python train.py --arch="dit" --model="class-conditioned image flow-matching model" --dataset="simulated grey scan slices of phantoms with and without marks" --train_examples=122500 --image_size=32 --horizontal_flip=false --conditioning="class" --objective="flow_matching" --cond_dim=128 --targets=["side"] --num_classes=2 --cond_dropout=0.2 --logit_normal_time=false --norm="layernorm" --activation="gelu" --mlp_ratio=6 --head_dim=64 --fused_qkv=true --qk_norm=false --inner_norm=false --patch_size=[2, 2] --layers=8 --width=192 --positions="rope" --optimizer="soap" --beta2=0.999 --lr=0.0041 --beta1=0.9 --shampoo_beta=0.999 --eps=1e-08 --precondition_frequency=16 --max_precond_dim=1024 --one_sided=false --adamw_lr_other_params=0.0019 --ema_decay=0.99 --steps=20500 --batch_size=128 --epochs=21.4 --lr_schedule="constant" --warmup_steps=410 --weight_decay=0.06 --adamw_weight_decay_other_params=0.05
Rows from block 3 of a small class-conditioned image flow-matching model, named by matrix and row number. Rows with one number belong to one neuron. Each number is 500 + 50 x the weight over its row's rms, rounded and kept within 0 to 999. All counts start at 0. Numbers have three digits each.
After each neuron's rows are labels from the 100 images, of 14976 (inputs lightly noised), where the neuron reaches its highest value: "top examples" is what is common among them. Only what is clearly more common there than usual is listed. The data: simulated grey scan slices of phantoms with and without marks. In brackets: how many of the 100.
# fc1: MLP up (model.blocks.3.mlp.fc1.weight, 1152x192), inputs 0-191
# fc2: MLP down (model.blocks.3.mlp.fc2.weight, 192x1152, transposed), outputs 0-191

fc1.654:485446460456511520454552474533507527505516516494445545567475512495470541450484504495524516584391579527485495591485494511477553551425429471480436468490516499592464518454464477559562445529470472500590463461416484505512468472530466567451558527505466474495586520476551591579442421602438525423502570491436479421595432556481571474450508563415473450455421488482515445546514572556538525521535557573476374495530467409523574532461516420470574530596518407533474461461513458382515506515496450475429472581563597463519396494565513498540543529548463509506486568622525438508578499446439470533
fc2.654:533570496578520514516505553527447450504516520536509494475455519535436463515548567415515461568348512510530492561512436591510461441499397507529409510519523565455563583572381500485552588467472497419536546497612551523567544494569439508515431460437485466376466422513508494471485383538478507507564520469535487551551461526493526424462561481563496543448467647570530543522452478520521505443496598530500401507605453499589464465539579509476463501482549463543527522524533535506556493543534395457463506420485564610529498487469622509514438470455490580525503520511491437482504537472489514491
top examples: low contrast (100); limb (50)

fc1.131:476386450416488488520537437510478533479522487563498588472425503425476560460491373384518474522586512453537521524493433485478456589499459511517593432520565507513552499511485440470547530528453501411558537397504498506448451457513346609508570533555501529455484542552458508506610412486453548479477621466459496548483487519507651545522537467433494434498440499438433523498460504516468485452485509530593415530437547510370497501429437473494498537437507464590408494454481503519529496542486538462456582476559492512456542535524532510574512510550448595512480497511539475551432519530557476561
fc2.131:503462520578458520452522492435449413505515438474605438552481479466530483513465493439420457444451591469539544462611552502414549498444538489490513497413461500484553418488503554441540583511502550529499572430555470468512437540384485456468513495494555426496523528605507480496523523498529449554615463520539549448464481453517371522595467505489490505492525439433461449445546509466482446501460525540522481498489614529495492561386493520508487521431503475427441472418432460488426447450478568584685489490570563483454558452497496468427497576470532550549555482539491544465465545448609480510
top examples: low contrast (100); side: left half (67)

fc1.746:454487485454482593575420494533507416441423559570525514399522513543509482431534456592400598480444479437564526499486549435481527440571449443508450562547499549511442457453469488534613494533498472525535403460482524479440437469477596530540500554487441530462442422542550546473622540471401517401496487565476481603462527523456468480486452590502586538504472503440435351479589486515510493444491492475504545358519512519451481622500451505552527418539592498526522509550543470553508468514597480445491521524404492556512461521494470538565475476464574481535482512499504465510482453503526462506
fc2.746:464472494478527435554539509490455347489557486508428447466481463504475617493519506517412432471483469391486478530495516499460478554525509401505584547482401504506534517543483476455527582468600478489502492557557464410561558533506455569535565512438465515474475499448453468474515494486546538409478543511468540458523533487520617433395605495496609416497528470571523537539576474487475502560517545479421509565552609487532504390480485500468550509473472544416552558499454453549483658521499544514572443486536489476512534438474488473542486423477507506440548550511430525443506485557628385527
top examples: noisy (81); chest (65); streaks (55)

fc1.341:468428490515498576439520434525546454420476438602569557506422511536468398524426576453554498469522479478485465513564495521498509429497614600468523561447545498547448504491506471366473603444543478511404495521531438435406585374650460523468505466573496489509543589533524443542512495439548637526486535501459523574461497553540484505538549432414414491432437510485451505531436474532480501468507467525559495565504511505561399495479413520497487520492473536534505503512453478464457529530458447423577521521543398485519462506470493507541505478531439427525429500522453472471530581413494518566
fc2.341:537515466461506594551604487459409515544493419435456442541420511540495536467465487447513433534496528519463516453474437526547537457473454431526453494558359442530490446427547454530471551525545509467575493545535372435473541488568536464473438444485524460510508552427454462481468496550573546480512563457453433461390548500558468491501466485659570595423492547586531493507470463516502579460526580503509464415507563471421437502482496496475533499557489481607537524515597556496559478526451577461413537489409476528534532589529513516509529530480484557496465490465528422546450424558408597491
top examples: head (100)

fc1.676:448498512511485487548573477500450494485526474540490539437366572523514432544533503510641515435528556488502498594529525486499596527522480516427505448532535405612501534473473501407487550567505469529498451515478473444462434450636444558499563473495541509555521525547561471490489409433553577480467509531475546601477494552475479436540516486457396501631522517552505464488398483477446531467538428496543431609502566360408453538470535441540490506517449489453537480423458463452480484499522448452501558437461454471516524460507510471397517503568501455453452538557483544533542570448597421557
fc2.676:490531464463483549545558521493588528505538446453517533544504503461475481529519493444511547552525491540436501531455509508523469540469466490534461521633448500478582495466543417455529483468504487483499548480495489352393440401564484434508496460469505482568501480582456413556559461431587473387494483456538433490448510530572487537449487508496577519456568532436506541486475475524574395523424607517502455419451611573496540465534504560478380470491497505473476504494553558557554509405492504444461412424520455522456511472478442582437577473523527628494499560449471453460388500573399566461
top examples: low contrast (99); belly (86)

fc1.457:460420405426537414439513569506539575546534453529438469547489598536530459530470500558567427529568440434480469579511513557485484548506508538549474536447520449519474550511536492514380551575507517438413489480490497488434571399433478541489567537519429532497550446491450552486449443567539555495411569452458513506491478484557505522480522484483493430537425528485519493528439544571513527465386578582454428558551461437499498568533464473603555502462500523583547479388543491484497540560482520547442326586523545522542466480421521548529488527581489470498434529572554470455555504499607514494
fc2.457:492518524461524504497466457560592523506481609540477452471516621433574532497543524447445532549546502591532527505468556410605516525408489535557463494599581429511453526492536411459419468459489434505517524527490499504584513435535543525446422512437516488496525430524505517434461447526464528481555573495620538463469462520533535528530499484527585604447560528506479524545461489510403373474477507514278509508493470565494510538426535444503477565555525459556592507552571544473562502501480523540479443433412527492433508541527525428455549550512466583530475479516494443430523549480483436516
top examples: side: left half (77); dark spot (48)

fc1.669:469464501500487563461441513465493477480582476569413585551540625566520422495497523545653498533519473474523546541513486488482488482438552567453489437487494444630452503538524536520459476482522469526470523439454500543461497501548471463480557492531485592535534431500442407545453421496485515546501514524470579578498598545557467501448523507426423524517502431430488443548511539527489530473511471561475379613461525452467441632506458523519476515507525462558533443478505526392457614489478481538609485544478531512506516552420560496478521465544466517398508566629415451517599506609495491492
fc2.669:487567451531498492499443554566552504480541421480590488550474554419441544558479487404587521561547435543466534485499476516492499418490521493548465439602538482516491490439450479477465462453449477538532610557556427556431505368484504505522447564492455508436536450531471526513385542474482444496442489431486441492467545446609507512501533514601503620451480556551519498470356533558436487497497504557528451467576474507410461527550472461511417478464442478550588521530530486534487517454529374482493423466403559555518535563442453476429556454465511565505495457491618449411556539492491542488
top examples: head (94)

fc1.396:545492386410473621535575480530483514525400489530509453460504479540462490495551537484529508589486470514498511542584481529442512510472465424563494610525552494466502528464503575526605431577466455487462489436517461441451447528493571605443462466512528550501454450515502544530514461492476504419490571527461550505540484486425537659455523492505519445421382482446585344365451526407483482495545499450481454514473490500502587545467526502598550504511482575521590489556631565521579553506549477468486514549506501489546494510512486445523498451444496488514484434555543483443528586532565439495
fc2.396:454554487422509479528584527483488434507530495521516571458485467480524541520461594566444395446401452440538506451478537432550476539487449489516521571511518511432578556569501506450522566488483521503407503459522550565428517575379449548460585478452469530513520487545374507545576541393478507447491405544552461548490532565493536556500629445465483572462507474481561524562491467460491420490545529455497665458424617468497485448616539438474500504437467504439488499507423499516541510487423615511528473479525463474573510416559453475487501437495437529515513536518460489485533569461566444504
top examples: noisy (88)

fc1.532:519474514586498490417367534540498448534492491509494503545481479555474313573448475450547460406527449489542464458634455468441456388408509627553497590525365487541392569416439435531545507422451507492486482518535432528522572574570500530536538497453529477485565513484444498503602520613502413570542568559484526536425455514454529501463489450524478482463481509506511525460489455565499510545547470509517498578490539503571404493476433587517545504416527507545473529441436520494483514478470508510466463484469526526533487529480481491576439500486463454428421470454505461522526564583501488496
fc2.532:474564542512579581587490526556482480542561454397494521509545499500518464548459443368531493497541484497501539541482526515468441472554540466526503489499530506487460515395553578465509438549490503492461465541514362480498490516563520490488544548491497500547456553569439507451478505488502517484457556533576469470431503505534498515415503482431458474495447462519518448587557513515432408447544537449537496519464503566499488520342582510464521510544528377528448568532511394417481480503536378484481426465367534576447531514485465481543459447481470502404529469475510518480428585532710448540
top examples: low contrast (100); limb (98)

fc1.253:520568482510487466442459464497481463547455448586435549456437398634452456554449459474530534510481546474443490527536512391530423487444445302474352478517586455515373528515574513460466544441462464488539455443470563510452493520505463513505518554475523488458530509465459510516507477477450492579502483504510604498471469493456475435508484467466571516475465507507511542387414505538517571546494562504530489493494512506465494516465451568489526526426501597416564566482497504482497549458457464472525585387457498547632517449500477476592435502581466527491375442544408465481504537464496473541
fc2.253:544555478540571390428482530409608478494487557539510489520488454530593546496469487512537613489454509482550476446474524418478500492542426558458517517487528498492483484470483424492467496477527541527520537482400514463548461489569441580501560536395556528520544539533462538485500524378505534492499437466575509537503457413472289492463504600498434528552522506513555516457583544476447523470466485484609511488487400496449516533524533439413541430523514477482373394518448579495480416498487560416524459488457498512462458549486375474534499509551425494507497529552395510599467486480472518527
top examples: belly (98)

fc1.384:501441442489497458511487504478498515582572451557534560468448537514582415599572534484590442527495516565466497572530509531482510468445494443517446504472494460502490535396558555404536630552496509475423558443412421432527431485517477566450592446503465579461599419425443524460476421491442517474479529467512561509546467484521509493479597468420516573494485510500441519512420486523564542482488436441475476582530582428471536528483517501560508510376542552590519475405545447377532530532452434534441445469540522446549476510482499441515427496600433565521463542416491501534472551573537505494
fc2.384:503556446553529554514513551529600510481487529559502503501514565471450502491480531433517562528567508550527422510408499449509483466444502547533369501617616404416566501456460476532487453456440503475521512546616459507491497453538487529503415491487495425434408416508528539499496435525447490458547576474621553637510519519558432533571540471557474561466391549548542544534477540505415493458487479467467497530532519556529447456489566527559496464630505514581490453532575498486562463611481515439491507450506458583507522545389507421498489529523543500507500497526515484443473535567370522428
top examples: limb (96); low contrast (94)

fc1.758:504485471547529461464549422464557451588552512537598519528407462494501444475495596723483502501473468518432441550567477542564596411493543469501453422471539529570449529476512471592523442515492483430588389508520455509481585472514504557540492515529430518518383524489497460573493385522469504537493488564447499441512556505542511465483543532548431511548537523441415467475593544517517460517473509427463541488538489561479513485457465541433514580436438510583498503492545604498492541496451512461357576519497557471451452515459518501429442480490492517557454512497503484467436440528400478564
fc2.758:498550437538504490590457471564419536541633462470548540535521514521441464459435526621488504454507500467464457525521485500498550466555563463524526473457585547484500512406457485499619472543457499455543377463448551528511461583423448546500506503425476513460506510492474494528486463509525495526380513573543485587403537448449564527518454483500471498458565503496514514495519510482421454497413499479603508505503585547513443582488470477493536486533510578460392347479498524468501639491444462485500469592435555460614452393490452427472395461520564531495472492443498560555566485477525553463
top examples: belly (100)

fc1.146:535512374503528526646479495492526557478522467447476525454527453458495520426510432525502460487554523476542426520543496502552510543489529547528646528487473434527523477424479483559605490471492483479529593516503478563445504464479450559486505480505479484488397489535439548537510459494493484505488565450456538553504508491426465524534533482574495471605532582442504523469418536445511470435521494554538363530433467491478475582556559532471401534441476482578470545464446524494530521482503326507520523427559402495457603343571475475434574451457504458544411529573480493489426525482433435518
fc2.146:459464497554506537549512500385424516544462554435504446512530530450516485550460449475526456453464424473591528491478519475569578519431393561495551505457631552471496474530447436491470488567563529463512609476482487547532476466532558482502439470511531552528491539563460495463440624456520562473449492552590482487454467511566441468445411555538443482509553477483482427564508525462494503493627578565574445432516540570535542482432545517468490495578610515526366514453384432522546549537510584480586510512521546507502531533485545527336461508471518538546530522562575523518485476551562489466
top examples: belly (100)

fc1.312:470419520442471491446556481535549448499602457511516513502453534429478453520539510434509467534520445459575581503514451533433413536480522491582500463555454490578444510606449485508457557549493495543393516448543499501557562531542429470544599559523473566530521503466478507474459321585477569431515538428515542432419485492534434471578524480502487577521416555508420509470471505508453476417492558483454458575521552393548422527429509433510454524505490570470515485426559470553480465583502517441448445498525412461533512485463448450633492487529568484410444469446499448429538590488549461472
fc2.312:456471495593506514574461490415541593495476566492466478459568609506530547485605456430513494511511516597472500629534564432458486491523510502519461508581530547517510497430530517484466481440476475489537545513541648507456595478550410519459465464557527495436488442506529490424417606589495471479542499487526480471448503509581578456497477522497506425447530556567499617399482515577463475430446605534500437473497507489496450544483444489483429491481525458539571425539556542506515437508513491500494521572523513556491508666467442487492600521464541574499550485506642500460466459443452555474
top examples: chest (66)

fc1.458:444468481504516371387498554560479516510493572458486560487471467462534458523556471569517433525486585517507485508444530522486443508512342437462569486566549370532454490499533443496536500523477544510516524500470485496614594453540507574500528430479474433544663513523522517436454546489479468444537470444514478529517477476610576446479501502449522481528435446505526430573340443556445433521473464528535407536469562433434584603415503456477548484511540463545531486511546516538467487521453487566463518530486439461478513456461461499538531532512423577460471420555421494518478553526576421534
fc2.458:496566519528571481471449519368472516520491568439522510499508463532484527546463574486469486536514513444446470561475490518484591441505545583519494451499539501515474459470535470506546471428535531503528561541605492476598563395501556439476423499528491485436482478656527502464464457526504462507490421455547676449483552503521490551439483444585465476538525609526499470533410534583518488526500611580449511436548584520610442488548513537513433430573519594400523613523574522614534597485480529468532522502485518535512468453527517471474505532466501503468546487473556475375475494450471527480
top examples: belly (100); low contrast (90)

fc1.333:577444472551496437489571545458502558478409498561376526502521541535495451484497452401459409546450518538404469472450588565546481449534483530494557420600517548580507486514479401432388469514469442470503594454536485482490571588541459522538495476486496487483485582504427497461519561493523601526530518528436597524487491479600514610493511473526429454560553466470525422429460450515462475432534507438586527488563510515501585461492514538497540477518501505509499505473634525600448535524544447506543524594526381510452603492475519519587493437534479523541391483502472490478572494482410513498
fc2.333:428349502475487411560556531494358457485594446466541435510510436462537493492500505565487485512508410498570481526512501445413543539461599544534490519408375596507518484572491510519442542565523531534517510508579469461465509474425391573473476557414496512514561591508443508484503578490417558558526379512587464411453519403580508465528493499511531407573554438517494581531466537473476480468402452471504505520560539474495458485485564453483493511558544454509544536493599401539544452450542520517473475468493471526505497437456488492550528474450482480509523435480561416499537556485603496476
top examples: low contrast (100)

fc1.685:488451458479494445538528492579508451645582433497563568453470536519475494550529557656635504443540561443423537614494518473474490479481546416607417442419444526515479457540478500492452496491457487493532486459441493490530549490581544503496586413464531530490611455555468415470553438487544577474562477547453557439511557493504448494550514480461462467531467534505531520562444592556441433476540488511407408512399485436494566501562478516477557480532508534521492443398443520500488536556411484503457455461477466422524460505500491491532456547572476532438527503548399457422518489449535561533
fc2.685:428542500456436495460533605506585479534516509500552518437585590520488476449524480488568540454570449520472527503581460583557407579521523577488424496624498490464531420436429439502565476436588484498488473461527544458527536413504408464442519462512490468500475397584538468405530496515537529442481484483541382526529545568469534505546544534540496513503492561520477512503470582513445364462448506531463460418546523560518520459533452436521469496511538448461522572532594470414640466533597506431497517488546449561520543587430463513501521416496483515510438582486548445439497504504409494449
top examples: chest (53)

fc1.192:469451419497511512553498507647474501488490566499517483455494527503459610418451571425461563436439546545513461515501465523529475524479477446478528550569582543447560454524486538531568535504467488497429429469514454514497368458508604564466572521490493512499462432453585437494552434469438548530539563548462490488445530462471476456527476497525471554500508504450504542361414562525533576422502590452519579402474468515525438515503481514522502444428570547475426509520374554571500505504534479424534521384443627464470418416565449514418475510544552439481509479540505560558498448458477546541
fc2.192:508506462502562506400514466522514482397502516525501423487509565518534559470571443426518464565535461479542487505423578434556478436466420450532476492579379418428517527426509442562477511515494507503518448548539595486564407451540397490588459517491495482493516365522469534474540490532455468473505525471512482471442431497547513419530535461525550584477502484553532535498501524480475499543504527451541396447499448549449508488496497507495417568453406498496623571533559415574502520477560508508471472496373509419416550565411533552431560395492515543541509608490493487412482611517479551531
top examples: side: left half (81); chest (62)

fc1.681:522470475462479429536504424539481498500494533475467597535518487564513458509498477466460523537567650539417458553562445554499473524430557383570439457447587448551432458466544489524628436396478428473523534380486456570533522426521476552550596522485572516453624552489447498507487477426468512502527468502586491526512566496529523457486482520518466527454521503530444447462500464569542600523415504443560538616508502478557545521486524580413473538511467516436547562498534494523554484435445430476456510465535535420554465437486413547427391503530472494522604455512460520478495507531581446518
fc2.681:515502466493524511481491518504510507490606600473579443498518515565519471523493575495518554467480523450486464523494458492500497535508561574509446475508588538467473421400489503562484519472484422452475497500477441562456487499445420464481353512371488502390507421562444617455406517449493533506441532516508513566591526513474574471544478511554528500361491517541469494403444534467460496514566574504542453527489504505560529475596488446479459584471551445588546504533574581525519490483420588453428494548420500477610508649467534502454488467482518568467491459529477436471465396454412501454
top examples: chest (98)

fc1.323:426461490483419522517587450455466537507467427513492627449497414431472472532505515560523485487548532452521500564545536578444527491406460515498512601568521434524487541401430542472443467510534514496444544488512499593494598423493465555481453465555488491476522514550511502517580426518550458538461467488461565516464435493482508521557489566568525487612436522490554525465392531472466477465443492495503449485542490607477457457520483589623387415415478471618441456431492454473486449484514514487476644497530535499612556576479486421556468553469484567512463479437548451545444465479425545477
fc2.323:480544525460494418488555541482442580530576548462549522460541411561454514495502491485509429546524511432475445525445497405484476481519410500464490563473582506485544360539450482447513509552529484516460538394517477567484537553503592528479565481476427466515508535556564496483586471524485562521452460511637483497484542510515576555535586476345464481517497505529545484505512476474471540427560525535390475551548381402513428480418484518473562434515553479548454537516484411484480499475487596485493615504558479525544517477472627524428395514478490493522428562470525511541416543478616479501
top examples: belly (100); side: right half (69)

fc1.288:419428468582504496494449500480510456521481393569528570462411544472485423520487560511460519483595460457374476521528470660482515489532521545438521525462574515425547572536467486506455474516400478451416480453494490434479596510569385529540603452534514499470582547485533482477410467409528585428463560498460533489574484498450517467548507447507465478448457517560491526608559612438479431496498473532453459572511508459595549614421355481463505473463491541508516468434494542445520482563447530487450433507531552484499481485454510514555538443514484465469438476435513507444529516531498478564
fc2.288:528522501509529561428515513501482471470460503544522488482424492454485499523503571396542504575575442582531544525449509544548454444558441537520410577588458507489515519447477554491555532476484480488510421540534472493503526359568489580479451460564496561409459455507570436546368521545563573423581608547605466518549536518619487554517480509657491508501516575443587477455453509533468434465430551535521492445528501560555477455525466491441495495532437496506563535563570501538586472556469503419478393466423495553480497567472526471367473499527491543507567423496547498485504479527464524496
top examples: head (100); low contrast (63)

fc1.147:571538529523475507458541444453426488538421544561460504517485440518512533466498537395466465460575497441495505432388532560497497419480517522489570428536511550488494516523416443564427555527456470584530502501557454426429655599519388559477443506466518439527463489414526431489540509513460539498454455535393508459567481544521602423551477422661462457500539484507577409478400519526488467449494448492470544518543572425455513557537575464498433530517480418494498511506661511525506489540503461486478503527507478555400432514470531485604447464514479548514504502445478452510505535512502480491
fc2.147:446451452554472404565542548517428471434624508507522488481505464417455492526478467566488514470550503559534418482549513434426508475527472530556540486442446517510446581503568563505417489481472502591543560455537341491530503480426487484501552524497413510457576521434496464527518510539507514526475459450577498485483501488574544502480528524370533501467653462463537505487464499481522577416446452481456505460589597488446463587628529439577528558487590527491445445495555474507466454499562436439501555428452487493594517412472504477636506504519523468413506496521475528472455483446539435562
top examples: low contrast (100); belly (66)

fc1.612:497490462419530597558488505490480421489469527489462567457465543484499383524506466529397530503494434485587455513495457560470522513496481532506484518451536535440522483487539388452660442512533529495470412480579462506438496480431593539513542498526590513472459449571505633521498580484462491493497501546562505676410534439498565524470535572489476532580497551583462511495474517603546579421539495446568476499540463524344481535521486499568486487467565501493578542555560527600466499549436446489510443440509408434563472519524535525551463496452533468442523502564469531493524448548512455489
fc2.612:466571533510557384513506479526483499498504484486427534476461473496499494419501510541421458493544541515510464457572494528399451516503564452428583537411476569523534467514514475445514440418504471499500511503631546474416528464433527482546507531389508524514530470451415498451570512464580558503439480460524497398484520444475531493488516531530513448567531450466495507466553479450564424525474607442420492515502540483615439460431485495455568438470484506331599553502445560517492546522475516406507509516509607496498465363506500535589418543489482485454515541430499539420408527472603411510
top examples: noisy (74); streaks (65); head (53)

fc1.67:520463515489474417593553423393527448617414502496581361525451519476509514472507515450451506614480518556559543530497487569567564428418431479464471498482512499417569528470467499467503483484574510504498521491589504431548509516421441515524460450486544522487383398457513386474400584517414494387552427509551442470558557517528500506495561424482517532490533523580482519478435579500500512494515494497550572477499553480476569519505484343468488526576527451538554405532590493531470517500423558475391531503451474413463434508454475504506484465476447469474540536554506487491442491510451482516
fc2.67:458486557515552517541518470526472492574516445533371523479490462440485499440444516451472412522547440473467542460564438483477495513581493520456596582429510538536626526580505411514526552501582521579500559480422466533470511479610568585506571591426501508423544509471501545519485478475493461499469476491417487471606424453470499431483522477591512496534427417590481432549539420472421470550507483520529560531454568452558519455572527400439474475518483529465427419446465437503481464453465515412419478493515520467400507493560405586499498507503515467513584506418458506596495515460477579470
top examples: chest (99)

fc1.412:485506502544468562554526552528512574506588509513529446571498497477468471495559524335405565493532717495544437474474506474529481498458529454568527483479464487484552466497513451491636487518534504538430503465563516475481504412520494512499556458609497501444462409474529408491490448494392482402492563572499518456535511461461503477470480465535484514492497431503472460473563525480544460491522504530523448579475505460543433471525458471421485459502457530590532494553429473527487482477524458508458467545496473481559327476425520499631426428596418467535474487612501502539481435468453422502
fc2.412:510517518552533470455473492537493508394468620573543453532512549532447556543580470589451593479499502500499475562500535480494446518447567481499426563420529535545497505492466456507512583489546452417536491500534528581412475613479552487534529502601512505520464369495415469574463585637495542472453468464510503515526485555463523462570503498535450549376446525467448550540462543471505464465485468503476564507535520499444489515431440557503576534561394542534627474490464510550512479474408453455530471533555418413559433491517445435524365534530498556490452520432527527540449384504545485482
top examples: chest (100)

fc1.307:480512476523477549472511511500494458450497516557401610467458515564556413460519480520501482461485515479438440452476507459402474527469569426562451496587428503461452588554489455400532498440486491553580539467574505440519564553477704541487375441470501488532478499517430445497555588403574475611462493476565586545509514469604548582532454480507516448556513529503508472435499449449525532532506493509422510433520543526613488586429493535538448520435480423493510535463450393521454558512553489470489527486512534512433516509603492511476419492495484473510429508551516445413545489436479521529
fc2.307:485467496460494562580520486450450541596418454474607445557462489502498479519534439521448510430489444550495505417442509502441537481570511518453514524479460536545431490499465488537516554506458562551443518473517536513469529519526605513502531409566577575482497634555514475558594492507505573547350565531433444437462509414515565477507505491528470400518537403470413490588529524496460556400536468488573390535584457527488595549493593515524436488447493463461559532490432520555469456477452462553445584593553481515419443471561528506529525484522416528534452524480563435594492473494545456508
top examples: limb (61)

fc1.137:508411483504501508446597432553489486553586509567443577510494544465540520539510481660569435445509545494485456550530489518395592498450561475529513526515467448517496498459528501550508507494424542529490472420490542455560476498497554544481629479578558564483496474438498506450507356429417570482476495546474535526448470438528508493495512507474502530531440531551535463493421492512439487470504459484418363524477458436462488467576478505562465478462496518632499524356415459475603483482527541529524463485414525463589546472468509540529434578506514521457597528620424445486469527480420530492
fc2.137:458576484451535473453621535471563490512494526465570489492506547546455494540525458487566490522472514473458597503479444545401451513523549505551448522571549480415562389437507578494529518477465510500454540463545567487580490402507492502517471509553504536481506371512536478462582530441527533476486562466573486495373523507549519450434459478571578485493502536568499474498485576485411462539575442495505411413502445546440503435520503455494488526497548525521480369530626530465563481465499368483496550443423494601522544608429423541560454513462589565523529460423560543489438465472439502519
top examples: side: right half (70); chest (64)

fc1.301:411450454560420469520517514503498391550476519490489505422361633527513541510513449463465456485526517512480481476514536480421464497456564427490425486412528480510467524577509469451555535543507546472470512400551519417563543420580512502489554518556461557445515552464569487428463474451445495464460434370451550527503514461522479459516539530363450471533476472536429557525460481473391494393442524539509508531494547442567421486455408447500596449459480473397402529395530424534497456506547416490495390502486433541466465481551465456564536478520519543467477574543504497501485569523541498532
fc2.301:540492546528471510572489492458566438468586587522468399479421528459635453470553497547431411487455504501584414378448401497435461468449584572494508506434410491543515458488458458554549451462518471510495523465526584551468565528544540526451508521552435502511483548481486529536421506468537480520467509519562490433379436406517560521474470471537508483497547466520536520540424536440560489437502562462504521448496650454460576434441496520501481456550468484487475372476523441538438572523559636512514489521477476521476469447537412541520571490526564484467458494518615474570471476496417490492
top examples: limb (71)

fc1.751:496469506489491410459470530565446479424468554528425497477516478521494369467485566535512418471528510563471503551515509487414529497540462477541511551482481485573487545479543491532571436524461527601638364501468476482442533503532570532422510529566471490458484497496516416465468465503520445485528464573462498537445393501531448473486530535508436455446476478412553579463327472508475478564492508500486563443475458444528436554459540710583641480477521493489494506509527515491484579491484365506497442520573441533486468478540481520633491499495505550517477501517449470499460532466576516522
fc2.751:449461550555540526525539518464530466556385520553588489551429482445482558500487575439462658475488475568504415400428508493482421506499486467491520470505522444473490430651517520519521464492540492571536531537470499583457479508558521508520574472566479451541519530548534502522530549441537492513502465520459542414404501460479493497517422530573560550560440471471559400574573407493475500579488563434510579453520496507388554470378474462532432498488504484434550366502490482546456441561547432493521553502488571451475506498477530513637450461532556538478562433477514493520491481538609488466
top examples: low contrast (55)

fc1.662:578441480476530389449483495526475528516466443513421588500530476544531468398522455489503459488473510479486479536543446488525445473518494448490477513430550559508430533531417551598514415608534451493550494461499403486595481562497507519525547401557501511547558515528493602456427542536516461490592584485458371521455543496572525461516527525620429519503455512433489433424368478557482455494486474482479537426547460491466511585475571502568513477408483503454536571415475544623494472460527430481558433547400489533517495445415470501399507423524480524479528482510424577561537513501544540487
fc2.662:520550507520485556434527495425423537492533563419559383496503527439528590519489401552403523516557473497523582452494512564543483546488455491469530549442474538472477522450462539564563452502512544519522491528519466522449468485541486480509526419479433541487525585618515571499492528460467532501431433477530404460454536399579439431448520565435480549451556579480513481503524560490554454477492618552530559467554559504665525571505538495498418507482500538478504586450522420507454485487432546548550423455459424522452471520513424449370510487505441492506528495677490483446529479439530498470
top examples: chest (89)

fc1.628:470545508413535428608548443469448425579473511486516415442488542486511508449517471540541454476482555466453475544494491545492496464449497440485480458525577395473452498565486438551593518482470436486441426535489526493579564578545486600465422452555506452499491486528506535472515570469563465458432500456534556495543516540511461563535467567455481512490486602488459362473446497413430478545466436494488448462467511554522504531444518503606554438500526547293570494445482554485486392482445557413480544510519596567452486546428510490591509499496506375490475437480420493480463522481458451499
fc2.628:544567504505525511515486493517569461483690504495530453500533463561538417391434499531567551520492567413496498450435459488437501499531514438479522573449524524515482474451513455476429444550525499493532511431522542502524619615425439540523544452406504477540539490523510515456524481488472569477499562501445582547459443563437576476434389470480475417486493461518479467515477491465494534483470429492505347457514409457611566439572500513523524412457498529473510442476479482571457503378500496519466555480452496520493436409529454461549499436431498525493459470425488525453434634504421467555
top examples: side: right half (73); bright spot (45)

fc1.325:520389451556527365475431438438531440445569434481486560508555530498499450415516425498500557478468452462504465503607454571473531505552504541506412487452473554560481572461485532484416514528421515508447477474524478496436540578503548478518486440550500445527472507403602399514462493455516437482467567606538456452503422463474564489476534459550517491460405386522470541530356539446515461526482476437567520507478539497477490397460468505522476576487488537579525525440457408447531513519463416573478462516451531509460507481491444501618502381440453438511532558442529431526425440532479510537
fc2.325:470636456520470477473474496431530550492390503538474522519455520477432498446457558581454436514507475440475472534487516583531542485522444485478556539441576574455454436535559451572439505490528540474527481454443464550383466418442557558495522517559511525488485515531452460496633535505457535527414580432512501505496493528408457501473532472393504484527612510495522419483536495508491513632461616467477418431465572530630482507529511562460452460576572540565410499440469434507503571529479435482558528491445483464561524521552520505532385574485522489482556478535510516523543540497643486464
top examples: limb (54)